A small audio embedding model, trained from scratch.
Training: 2900 steps, batches of 128, held-out accuracy 100%.
Data: trained on short made-up English sentences, spoken by a formant synthesiser in many voices, 26041 training examples.
Rows from block 5 of a small audio embedding model, named by matrix and row number. Each number is 128 + 24 x the weight over its row's rms, rounded and kept within 0 to 255. All counts start at 0. Numbers have three digits each.
After each channel's rows are labels from the 100 clips, of 14976, where the channel reaches its highest value: "strongest on" is what is common among them. Only what is clearly more common there than usual is listed. The data: short made-up English sentences, spoken by a formant synthesiser in many voices. In brackets: how many of the 100, against the usual share in percent.
# c30: last pointwise conv (model.blocks.5.c3.0.weight, 320x320x1), inputs 160-319

c30.59:131132102116120125122159166145144154081121150099140084147099126075118095139106176123136105133098119125129102117168179130173144126142148138163112122113093118133141111093129124111163089094194093168093173135098154149148122163118168135105149148120098113097120126128096115145175132117123108140120119174125136134109143155135093148153076108137133144108129113118119131129147072143140124151163103122173092148160142144132109187083095141136099139115146098122117145139101093151165165123101144
strongest on: number of words: 3 (27 vs 4.9)

c30.285:121103127113133091125122127159137102136117122177125127135112114120116095136173106136081155104106143120125118109140148124128090063141134074088165122139135133120129116144111100128130093149134116120108160101162121138143167155079154102127147138092129135117127110164129094110188123098146132113113152100138133113113124114129115159102141111073159147139130148166147153101116113159142128158096117150119153147115140154121121169113086118158138152177132111114140116163111115089093129096131104
strongest on: voice: deep voice (65 vs 24.6); number of words: 4 (58 vs 28); intonation: rise then fall (48 vs 23.7)

c30.116:162126138118115134121115108100104105122132115116106105141128156174163168140120104113125120102135113116154095144129125117163094139119154147109144150163130154107107150144119102196161127137102115164151102093117151110100151128147113102097084137101155113149100152109157136108194148128126130124136166123112140114150061125101119099151116125136172118154115138119112140110140123125140152104169126139130102191140111101114201140104113121129112106145161110149181124110102149166150154160149121
strongest on: intonation: rising (57 vs 24)

c30.37:157150096141153125172076147085123162136104131123152139119139142102165128114138119121137144110136142130097110105121124134121150152104177151183138133121117130091123124109104165082170148138125140071095140124087118143114116159166118179132108140111100101151097124120137126093121107152119121136107165095097115106126164130109129159155113143105109102111135128096112091102164123121143150129133143092163107154127093123138126129126127138138160150127164090118119120107101165123122137131123127
strongest on: intonation: rise then fall (60 vs 23.7); voice: high voice (56 vs 25.9); number of words: 4 (56 vs 28)

c30.215:122143101169103153113121143090120133124098117162158122146133124146135125120153114108114153116091118134142172133149126098123140105142110119129097140114172079123134093100145185159140135137156117128091165166115123152136142096099138128135163105148103117085138162151114147122140151151119133123118136129149095150150158156187100151110131122147185181138110130109153137079065148156130142101125130158144153113135154179121152097152136103113185121153198139131124151153113098085122116146136209
strongest on: voice: child-like voice (55 vs 24.6)

c30.226:151109090129129129148138097093139101110129139126171132153130149125097120114123125142093124098085126119164138123144120069091161138120115121138110118106141131118148117121123124098096114147136104146115115129126119148143134110188128131131111089146102081113120118164151095152151140146120124113134105129129119147132122121146143141108133126074186154127111144136093182070125089209164126107115145139112127099135148130106147149082149111140142145141173112134121131174118124082158134096103118
strongest on: number of words: 4 (62 vs 28); intonation: falling (49 vs 24.4)

c30.121:144068137145164094129142168111133169107106077102137122146178119112095116130141143124150086119127142141163104118130131104104122179140154130087140154114144113149140096099138131133118120103152095134148140171155170167120144143146110123147173120086119131131121125145138134125101158140097099128120121127124114087151115113153109128115126126142142115118100116109067136100143123117095152143149155066159147157164140155113160176148130077186144122114141099094127151122121120114140109144101109
strongest on: intonation: rising (63 vs 24)

c30.80:136169137062148127130127131078082135119127121100142137130122130146172079101128098080134124101108104117119127137133117140134121105098148097106104112149055146108118089124088124099120135122144100110121098121115100173100123110142154106150128143163122129153130102154144106121119135143134086131100117106102123127108151062143131156137149106109123154104105089125139123142112138108107136150102132148092116107134124111142122110155110124122130109138170127093081112133117147142158126150140150
strongest on: number of words: 3 (27 vs 4.9)

c30.66:144170129128153135155143113173131190168152149115118112085095106132089129141139124145136096118149130145137102106134138108091148124140137150097139126104118128142181099163111106120143063126123116112137124149113174177149113115137125079157120114104128134122145106112117139122107173126122098092121140143114109134116139161134172108102145150162140071137138113122136093154104131122148115125101138135124104135133131087146143112149104131156120143143120098079105135128113115148093147131101159
strongest on: voice: high voice (59 vs 25.9); intonation: rise then fall (55 vs 23.7)

c30.247:143092099104129128103122158158145158130116140120114098147086124134119138158149118109105116147157161132135118149138134142116132124096107126111155159118126142087095105090152110154076132109147126147151049103108124100088134097089140083177105170100142158096127166129141124139120079143145149107129144126107126164155125122133093156127122092122101141095125149133184094159155109128157118121135118098148128124144128139150168122153100159100110138071092104131176113114161101110193118190128122
strongest on: intonation: rising (57 vs 24)

c30.21:139095164122130131104126103109082184106141169123132139154089150129139104168123115111136110133152142048146172133111120143170112126095133120114191153093132141159153128103163147129147162100123130140133119114123132136121156129119115121098150087157086156161137080187208127119132098129145084116111158145139131165120123151120119103082092143121102121127117164145160117106118141117108116139129115168119122129119146107140157120120123176102162127121153143103143138133143104125121116112166115
strongest on: number of words: 4 (63 vs 28); intonation: rising (58 vs 24)

c30.305:100124110107078103123112136063133125094067152150087090150063093126136147154122159131152091085138130119128119129104144129107130150137111121137132146194142125095141142118158102124094096108139128104116146120120131172108136134123111126150121111119127077109123116147149123142110111106084135126175112175124116139146115135114086116105156161135092145102125148118127137140145116144128149137084129116112165101132139136133117148132136111094158109108103143110125146133177119148142126112093136
strongest on: voice: high voice (52 vs 25.9); intonation: rising (48 vs 24)

c30.278:139121133079116136122128090095083117099112127157180156097144096165138109081173161142130116129152138151159110124156094120183114111130169177127126105108157110135123145077090149080119117147093131145085152131121124100136144169157127091114144148126136100112170096116109151113159127103110166134096111133106138120184143128136108118105154107130139111133141117136095124133094114122108147163133092060179134153129156099093074122143109104144102140142119135135088109104097124143163129140107111
strongest on: intonation: rise then fall (57 vs 23.7); number of words: 4 (57 vs 28); "where" (33 vs 12.2)

c30.102:129077171132149155125096112133156143134158113129068130068148090088148093127139122117123106136108141144144105148107131128110077121105149112168127100100120115143098121106077139079161164101120111149099125146106139112128125112157086143145153125110106145158129138113110124125129132114135131150114068103152127127107138101131102108073117099160125143127150124155108155118180146120116103167089099099175110112101135103109156163181131103096110139107130146130089103110154152124072170191136111
strongest on: intonation: rising (66 vs 24)

c30.287:149157095143177093117095102134087125121147149116133150156144132115147159137126140106114148155112170116111161126144116153116112152134115125141133161110126128104155119128157099170124138141130114147121116115150090153119121111122161097149174153121117095142102066138134125140125131177144104115174142134165111134146133131183136117140098095127146092135098114113140171066087136114138153155117122107131142096104135149140158159146097121155134164138158122125172156120115108161153140064109145
strongest on: voice: child-like voice (52 vs 24.6); intonation: falling (50 vs 24.4); "where" (32 vs 12.2)

c30.166:186120089142089117100198141133142146140127124109195082076116120113131127158155133140102113111114145112115111120095092104100113132088105127132123133116118112127126138126133146104167121147132136119128143122116122093133150144123124119112133129131118098170121113116150152087122110143115168136134095121127081134147152093142115119101130101119121107078188105107131118165144101176147145173117082170126135097136133114162150136111130167110149143130126116099085061114099117158141124110127146
strongest on: intonation: rising (49 vs 24)

c30.236:176147065147132131143151107115131113188111133137127124135168144114131199108137100131116113120107093158116107107147142119113127129131082137127138108127191167137132140112127108101123120155148140144172141115100146140158124129165162098143100095130094135163137142174131093109110152096089128145140131137119160109119120151132115149121095123138095149157165101132102087172154140103187149166118140125131122132128140159130114077164094148136158141131125093069091131139116086115150128128109102
strongest on: voice: high voice (55 vs 25.9)

c30.204:138134107093145110113118162104099129158134101104190094116115107156120149143116160127169106121146155148152092136116125129161104138135129148121155142115142121119131116102092085125128125162146175142143091144105134104120102131115116130150116117152106139118107123143125108131120170146085098157103101144107131140139129088122109033093160125122157138068077123096083119118139149152094116118157124153131096114138136167085141144101120130100114130157145103107154102136068127112117093107144090
strongest on: voice: high voice (64 vs 25.9); intonation: rise then fall (50 vs 23.7)

c30.127:056164115128117094123127115113092144144142113108142144156131116089154082134119125124133130143166138102108147068114118123134120143136158145136120172113129141151125081111077141141075097166161119130123142144203142088135101105134127140094126144121135152180133139119139125084138131128135117137087140146139128122116099124117121161138134175141135149128108118117199132093134129143109153169145122112148155134097123088099131091100036114156150122146097121131176118132111156164134151134155127
strongest on: number of words: 4 (60 vs 28); intonation: rising (59 vs 24); voice: high voice (58 vs 25.9)

c30.292:140152080107111121144124133112125133062137132108091173154154158141124141094132118104173181135131139130172114127163123110139180158121133109094138080134144109144145156126183117156119183130124166137123153123137125118148171125125121072125161095135111151121135154124138127118083141136172124137149106160131128126139101174147161120140147111130114125119117170126123175122127140109136152113148122111121113118111137153148163135188127115095134151091130131127113157117092144158128101128146193
strongest on: voice: child-like voice (57 vs 24.6); intonation: falling (51 vs 24.4)

c30.192:083131131107135145130128107144147127131148168108173114129120101113088109069134162142161085138141099155146125155119162102148144168139135115131155096110142149115109121126147138138085114127104131165137133131137207092109127131172130117137101083121120088137132118134155129136111166115142120140139115100114147148124095156135138102127151155138126130131143113126154111144119133084158152122121144125152116162106126141128111159155125135159139142096091106107139136116108138088121115131099149
strongest on: voice: deep voice (55 vs 24.6)

c30.234:143102150105116138158109126144115121157133125168126109149127127139102128107111114133127112110163119104083092148133138144099149125120135121141134127133127105123126116099140122141109127104145106138131163116084098089157143168150130137111062075126122122128140108122143102112125124143121122136139171158132119132146079138091132049112169155109139150152133143115134121152138117165127084107114092144119116069101067139145133148099091133102129154092135134072176153135157134171156120120104075
strongest on: voice: deep voice (50 vs 24.6); "where" (30 vs 12.2)

c30.42:136152131126133141164125123110180145130078139137098130108156156153082109142093142142136159136106142120128149128096122127130138122106156155146140077114093112148146120115113106145154101138135119133106175133110141153130130150130081148153166134133180148138134098140139130131090133153140102099155100122088167076134160122112084107129146158133150114128135119127105134092089163131118091159134133130124162132110120143162088162105142145120163156124110102125105178130076103124127123160132126
strongest on: voice: high voice (55 vs 25.9); intonation: rise then fall (54 vs 23.7)

c30.191:110127062135080160129184150093132126135109115129115126134066080169096097145140120103108139152139105132138145116141091134112127114091107158136122154109113133092147118138119166151146105148158172156128091126120106117104122126146121140114098122130127129118113102117094158170140114078113120084151122128118116129094138118120169123125090110137116177109123128087105086100141137134117118192128150155104067085108108135136120056161128107116119148144129122149101110104188114138133128137152093
strongest on: intonation: rise then fall (50 vs 23.7)

c30.304:135141113110106084100119129147150158108145098140078138111103133158121128181101136128096114115089126140124110100210102113122129125109155119092108120170106138107117099141088139121113122122125128105170111163135164123117163127125136092134103183125103110140124123098120119119188133075125126100102098129097110091102128126156106155120116136136172128066107159134135126171142146174145116156119117132143112097171080072094136145120144131157091119095132123142132179130092131115129140117107154
strongest on: number of words: 3 (26 vs 4.9)

c30.246:136156122145119112124130115091120117127152125121100146145144169130089130129094150162106153107141118146129144122155151136146121166158142154119164114143138154139120075099136097126136164143075158103129115062165101123106148106135120145157161111086139126138160162116145137126122148135153147113158117120111102105105122110110134149126157081129109122124167136145128070105132172077121104134111071073124122149140135140128096145082134136113137156110135075102118090116094104106170112132146096
strongest on: voice: high voice (61 vs 25.9)

c30.251:142116105133179107097134124135097111139148150130159184117109118071116143139158166153083153108146098099137097098121176143119112127118143112161114170121138126099094141112137133114150122126115142082177104129087138106115128129114098135144145145128108150122114099175114095126117126140123122141137138167095153187132173097091118159132125132106144139155158134134141123144102081135162092113082106099122169051149151171124105130154162155135096089121142128141115135137114104148122136115167118
strongest on: number of words: 4 (59 vs 28); intonation: rising (51 vs 24)

c30.111:080110121086160118176134130161112128139149101125137129127118100168122149119154086099104146141080148189176157146149103122092131103163147137126126121124134152108108128134110154112129160117146140105116147125132113092124148082142086145128159135125101121104116111105094127106121087095163112106088101144148118123116107132129056140094108138124155172161130095144125119101089106165125120133178126186136087149142085110091137144138121125160118149156129120134119169128091087123138110111133152
strongest on: voice: deep voice (58 vs 24.6); number of words: 4 (56 vs 28); number of words: 3 (27 vs 4.9)

c30.162:132091138115077117117102107135110107106122107093131143144121114125153108146117139161115161111132131146136130094103148108110151129121131068117140086135136071153159143119117101103137121134153132157176153132161115130099143122168077156155116125137116148100111161105136134115172172089130124113111097087094143100164092119140126144122113134092114106102093147122138132114131146132114091147112132150116098189139130127083156129129109132137073112160135093142165121115081152149100176102155105
strongest on: voice: deep voice (50 vs 24.6)

c30.149:173118119127120117148124097129127086136108161111138091119134100102124122125102126122127092141128127121120077118122092105105087127148108108143143131143098087113149165092118084148112150151152127136094137162127087118085130095151095145109127129220140138138098145093145151151119136139169113113168104152125145189096148158126155149166124079116171140133121101130173096143148096098140126118112158143112154102149089159091132135143142146112138181114143152095107160171109097116121138115114128
strongest on: intonation: rise then fall (59 vs 23.7); number of words: 4 (59 vs 28)

c30.9:114151093128143106136165170144118100103126126149107131117131166126109143141120117176080144130114131145118117106145134145129112132166113115092107129141136156137103114102132107096128123152145141109145105097102140119115106140096123145121179105108092140135119112109096111134163098097159118102117128106116093107100094164165162175139115087135143082167101125122132096095069114185120110122146120135162131115107137119108094165101103138148156134093127092066127127113114109115125101097133106
strongest on: intonation: rise then fall (48 vs 23.7)

c30.194:142180107110139119114150102122150134113115143129104132173074125102119085146087111159163149125124124130093161120119168146079123103124143152150097170140155124078154098151133153146106160121148102136145111178120118137090115106169163096152128130107109184109122128136168093162081160125093116134127140105145134116125134122137153206111129092097162102128154141121105106122160131101157107094107156134137201129124112144105120124107105185132180134138133153147165126110101155153113134143121122
strongest on: voice: child-like voice (50 vs 24.6)

c30.202:155089101115123125111106141091129092139125089126142096110070124149134124096123097150135106148137136116117108073147113143110133155134115141153088079110080114151106135143157117143137138133150125130133141098096138138136127124115082129110113066138109115116113154131099098108192119099121112116139128159146135160142073133153109096189130093131103161109127156096135162176114152155117114089153107170104143113127083132152140132101108107112133162154134109076122132177127115140147087116119159
strongest on: number of words: 4 (59 vs 28); intonation: falling (49 vs 24.4)